{"encoder_arch": "vgg", "model": "image VAE", "dataset": "rendered scenes of coloured solids on a plain floor", "train_examples": 48750, "image_size": 48, "crop_scale_min": 0.8, "horizontal_flip": false, "translate": 0.06, "color_jitter": 0.2, "bottleneck": "kl", "downsampling_factor": 8, "encoder_norm": "batchnorm", "encoder_activation": "relu", "encoder_depths": [6, 6, 6], "encoder_kernel_size": 3, "encoder_stem": "single", "encoder_widths": [64, 128, 256], "encoder_downsampling": "max", "loss": "l1", "latent_channels": 4, "decoder_norm": "batchnorm", "decoder_activation": "mish", "decoder_widths": [64, 64, 128, 256], "decoder_blocks_per_level": 3, "decoder_block": "plain", "decoder_attention": false, "decoder_upsampling": "nearest_conv", "kl_weight": 0.1, "init": "lecun_normal", "optimizer": "muon", "muon_scale": "original", "lr": 0.021, "momentum": 0.95, "nesterov": true, "orthogonalizer": "newton_schulz_5", "adamw_lr_other_params": 0.001, "grad_clip": 3.0, "steps": 6200, "batch_size": 128, "epochs": 16.3, "lr_schedule": "cosine", "final_lr_fraction": 0.01, "warmup_steps": 620, "weight_decay": 0.02, "adamw_weight_decay_other_params": 0.01}
Rows from block 17 of the encoder of a small image VAE, named by matrix and row number. Each number is 128 + 24 x the weight over its row's rms, rounded and kept within 0 to 255. All counts start at 0.
After each channel's rows are labels from the 100 images, of 14976, where the channel reaches its highest value: "strongest on" is what is common among them; "colour at peak" is the nearest of a few named colours to the mean colour under the peak. Only what is clearly more common there than usual is listed. The data: rendered scenes of coloured solids on a plain floor.
# conv: 3x3 conv (encoder.blocks.17.conv.weight, 256x256x3x3, each kernel summed), inputs 192-223

conv.153 [108 134 147 101 131 160 144 140  97 149 112 132 112 103  92 139 128 128 136  78  97 145 108 120 150 160 116 143 161 127 111 133]
strongest on: yellow object; count: five
colour at peak: brown

conv.97 [180 121 138  92  90  74 121 110 149 160 137 165 159 124 106 143 159 183 115 108  88  60  92  87 155  95  97  91 119 135  99  92]
strongest on: count: five
colour at peak: brown

conv.248 [112 126 146 177 123 118 167 116 128 161 102 119 121 156 121 173  72 113  46 116 118 122 123 139  79 128 114 107 128 112 116 116]
strongest on: count: five
colour at peak: pink

conv.95 [116 128 121 157 123 105 129 124 105 158 135 112 116 112 153 120 114 127 131 151 159 152 124 111  81 111 129 142 114  95 138 138]
strongest on: teal object; green object
colour at peak: pink; white

conv.201 [131 137 122 130 129 133 135 141 140  99 126 142 142 190 138 149 117 119 129  90  92 173 121 165  79 142 158 121 138 151 101 107]
strongest on: count: five
colour at peak: brown

conv.101 [112 131 187 128  95 137 142  97 166 147 146 187 130 145 120 126 124 119 121 158 123 108 163  99 141 125 110 124 136 109 161 113]
strongest on: red object
colour at peak: brown

conv.210 [102 160 114  80 175 132 118 130 137 130 129  93 102 107 123 151 119 162 109 125 115 119 152 174 100 140 115 168 168 148 117 107]
strongest on: count: one
colour at peak: white

conv.130 [119 126 176 149 162 157 118 146 146 157 129  92 118 114 125 135 140 132 134  98 108 174 120  85 156 138 127 181 139 105  91 133]
strongest on: count: five
colour at peak: pink; white

conv.147 [131 129  82  90 100 149 138 137 119 104 115 130 104  86 141 125 153 146 122 103 139 127 132 142 132 129 122 139  99 119 157 118]
strongest on: red object; its colour: red
colour at peak: brown

conv.177 [134 111 142 147 170 125  98  83  94 122 100 157 156 183 157  94 134 170  90 122 107 118 140 144  89 121 135 122 155 124 142 123]
strongest on: red object; count: five; its colour: red
colour at peak: brown

conv.106 [122 119 102 132 115 114 138  95 147 143 160 120 112  96 150 105 111 137 174 107 157  92 145 123 110 127 165 115 172 109 123 132]
strongest on: count: one
colour at peak: white

conv.242 [118 122 119  92 173 136 113  89 116 140 122 137 139 115 122  89 173 127 120 176 126 123 120 147 151 110 132 142 155 125 178 129]
strongest on: red object; black object; its colour: red; its colour: black
colour at peak: brown; black

conv.35 [128 112  94 121 160  85 111 122 148 140  96 153 146 112 183 124 123 131 110 148 141  91 112  84 133 108 124 143 125 141 145 152]
strongest on: count: five; white object
colour at peak: white

conv.69 [152 157  88 123 144 117 116 112 108 107 123 124 152 105 127 130 117 129 115 105 130  89  81 148 171 139 127 133 118 102 155 162]
strongest on: red object; black object; its colour: red
colour at peak: black; brown

conv.80 [168 141  96  99 116  79  82 100 174 136 153 126 107 122 117 116 116 124 124 177  91 156 126 117 145 140 100 101 134 131 127 102]
strongest on: count: one
colour at peak: pink

conv.24 [101 141  88 131 148 121 110 156 138 155 115 128 132 113 154 139 136 130  75 159  93 141 111 101 122  99  90 143 118 149 156 169]
strongest on: red object; hexagonal prism
colour at peak: brown

conv.114 [ 96 137 111 158 155 134 106 158 139 101 121 101 104 134 149 136  95 146 142 135 110 109  84  86 140 157 138 134 135 131 119 150]
strongest on: yellow object; count: five; orange object; its colour: yellow
colour at peak: brown

conv.157 [130 124 116 131 122 107 119 119 163 105  83 132 108 164 147  96 152 136 127 130 140 144 139 131 105 164 103 105 112 138 114 125]
strongest on: count: five
colour at peak: brown

conv.82 [115  94 116 151 176 158  98 126 182 132 107 141 125  73 122 134  73 102  98 157 150  99 129 113 136 131 132  87  93 111  98 158]
strongest on: white object; count: five
colour at peak: pink

conv.247 [180 113 125  48 160  99 167 120 127 137 115 110 151 198 122 119 107 103  94 128 104 177 141 140 131 159 168 138 146 173 125 108]
strongest on: black object; count: five
colour at peak: brown

conv.7 [135 136 126 133 116 152 147 148 148 135  92 151 135 146 124 111 143 100  84 146  89 164 129  88 131 145 127 111 146 118 123  95]
strongest on: twisted bar
colour at peak: white; pink

conv.72 [142  94 137 140 140 167  95  97 146 125 109  92 131 174 120 115 123  94 155 155 135 133 123 152 119 127 145 113 156 138 136 117]
strongest on: count: five
colour at peak: brown

conv.187 [127 130  83  92 110 110 113 107 124 134 147 168 121 104 112 127 142 110  80 118 116  82 129 128 105 130 147 127 137 130 141 166]
strongest on: red object; count: five
colour at peak: brown

conv.194 [121 143  93 128  91 114 132 132 161 148 114 116 128 146 150 127 129 151 124 136  63 106 132 138 184 137 142 100  87 134  95 143]
strongest on: count: five; disc
colour at peak: brown

conv.161 [123 179 112 122 156  98 149 166 146 142 121 136 131 144 145 162 143 130  71 115 109 152  74 154 121 170 137 139 157 131 152 154]
strongest on: black object
colour at peak: black; brown

conv.111 [148  99 123 101 142 114 151  90 118 104 136 165 123 143 126 126 152 145 135 127 125 129 113 138 147  90 144 119 128 116 127 133]
strongest on: red object; count: five
colour at peak: brown

conv.51 [173 120  99 104 115  99 116 140 124 129 121 103 171 114 102 129 100 132 107 158 103 150 174  98 126 117 147 114 143 155 106  97]
strongest on: yellow object; count: five; its colour: yellow
colour at peak: brown

conv.190 [169 138 112 196  89 200 105 115 113 136 100 153 122 127 107 119 127 146 136 143 141 161 117 131 109 165 132 128 167 131 131 123]
strongest on: count: five
colour at peak: brown

conv.178 [110 120 146 130 122 148 149 151 135 106 128 124  91 142 164 122 122 157 157 148 178 118 145  89 154 134 152 157 118 144 112 125]
strongest on: teal object
colour at peak: white

conv.230 [154 145 108 132 152  81 155 111 115  87 110 141 126 156 114 119 178 109  84 124 142 150 148 131  97 111 117 126 137 108 141 126]
strongest on: torus
colour at peak: pink

conv.167 [134  96 135 158 114 128 124 109 157 142 124 146 137 136 131 110 102 111  92 121 120 109 124 129 123 140 129  98  93 117 189 198]
strongest on: red object; black object; its colour: red; its colour: black
colour at peak: black; brown

conv.45 [149 156  97  89 139  99 138 121 138  75 105 114 162 103 165 159  87  93 147 108 151 170 118 121  99 122 162 154 123 152 116 116]
strongest on: black object
colour at peak: brown

conv.12 [134 114 126 128  98 170 166  82 143 104 139 143 108 119 138 145 164 146 150  91 102 189 121  89  95 123 114 142 144 108 139 137]
strongest on: count: one
colour at peak: white

conv.34 [127 114 126 144 148 152  98 156 164 144 114 114 181 174 131  99 112  82 103 141 140 109  90 137 122 142 113 167  92 112 126 132]
strongest on: red object
colour at peak: brown; red

conv.11 [130  73 135 152 157  99 116 104 131 123 137 149 153 148 137 139 132 123 128 142  85 155 167 159 115 112 189 110 156 108 153 163]
strongest on: red object; black object; its colour: red; its colour: black
colour at peak: black; brown

conv.219 [108 149 119  86 149  80 123 146 120 136 138 120 183 110 151 113  99 134 137 124 157 140 131 194 189 146 126 107 113 172 170 207]
strongest on: black object; red object; its colour: black; its colour: red
colour at peak: black; brown

conv.166 [ 87 149 148 123 131 103 124 144 134 153 121 103 125 126 151 119 133 121 118 117 141 119 137 139 140 104 101 193 150 131 145 114]
strongest on: count: one
colour at peak: white

conv.207 [136 140 112 115 177 125 139 124 111 138  84 122 159 171 139 128 106 137  85 117 143 124 104 132 131 148 111 156 138 117 132 130]
strongest on: yellow object; count: five
colour at peak: brown

conv.22 [150 114 124 110 147  83 126 123  82 115 126 132 173 161 158 126  98  89 143 112 144 129 111  73 149  90 158 139 132 121 116  54]
strongest on: count: five
colour at peak: brown

conv.204 [121 137  88 107  80 114 141  85 139 132 122  99 139  68 101 141 154 136 102  59  80 119 120 155 122 151 133 105 174 137 132 142]
strongest on: black object; red object; its colour: red
colour at peak: black; brown

conv.120 [169  67  99 137 110 172 119 150 128 124  61 163 136 114 121  92  89 103 123 115 141 133 110 135 133  80 159 121 101 141 154 161]
strongest on: black object; red object; its colour: red; its colour: black
colour at peak: black; red

conv.126 [147  96 117 115 144 121 119 122 176 147 100 120 151  99 152 107 101 117 115 124 138 127 157 155 182 101 125 161 139 109 148 154]
strongest on: yellow object
colour at peak: brown

conv.91 [165 108 146 161  92 143 145 128 177 131  96 107 130 174 117 130 102 154 141 118 147 181 108 107 115 149 169 125 154 128 145 136]
strongest on: count: five
colour at peak: pink

conv.217 [108 100 148 147 111 111 144 104 126 141 105 175  77 164 155 113 122 123  99 144 162 146  98 117 124 134 112 152 111 137 124 159]
strongest on: red object; count: five; orange object; its colour: red
colour at peak: brown

conv.104 [171 126 143 152 129 145 101 119 135 133 120 144 114 153  96  98 131 121 113 160 105 161 103 169 175 108 140 145  97 101 150 129]
strongest on: count: five; yellow object
colour at peak: brown

conv.148 [162 102 127 135  76 124 111 181 132 135 160 168 177 100 130  97 109  98 159 139 158  88 131 150 146  96 130 129 108 134 139 162]
strongest on: its colour: orange
colour at peak: brown

conv.235 [116  96 107  92 157 180  83 107 152 127  91 144 112 166 117 113 114  74 117 141 105 149  95 112 152 109 126 153 133 131 150 110]
strongest on: count: five; yellow object
colour at peak: brown

conv.163 [195  95 137 163 115 132 120 139 127  98 125 149 133 152 117 136 107 151 168 179 128 121 140 127  75 144 118 136 154 147 101 103]
strongest on: black object
colour at peak: brown

conv.68 [136 161 105 107 208 140 163 118 158 170 130 137 135 106 109 131 143 125 124 158  90 109 127 134  85 106 124 121 135 125 123 149]
strongest on: count: five
colour at peak: brown

conv.77 [172 117  92 186 138 101 151 111 134 164 142 150 143 183 102 128  95 185 137 114 107 132 165 136 138 147  94 172 110 136 119 150]
strongest on: count: five
colour at peak: brown

conv.6 [148 118 131 131 115 113  97 116 116  98 135 135 183 112 121 150 118 122 108 150 116  84 100 175 146 110 137 159 120 162 178 131]
strongest on: red object; black object; its colour: red
colour at peak: black; brown

conv.58 [139 128 142 130 137 130 123  94 106 141  98 128 109 117 105 130 142  92 117 106 139 121  77 161 170 107 117 128 163 110 116 121]
strongest on: yellow object; count: five
colour at peak: brown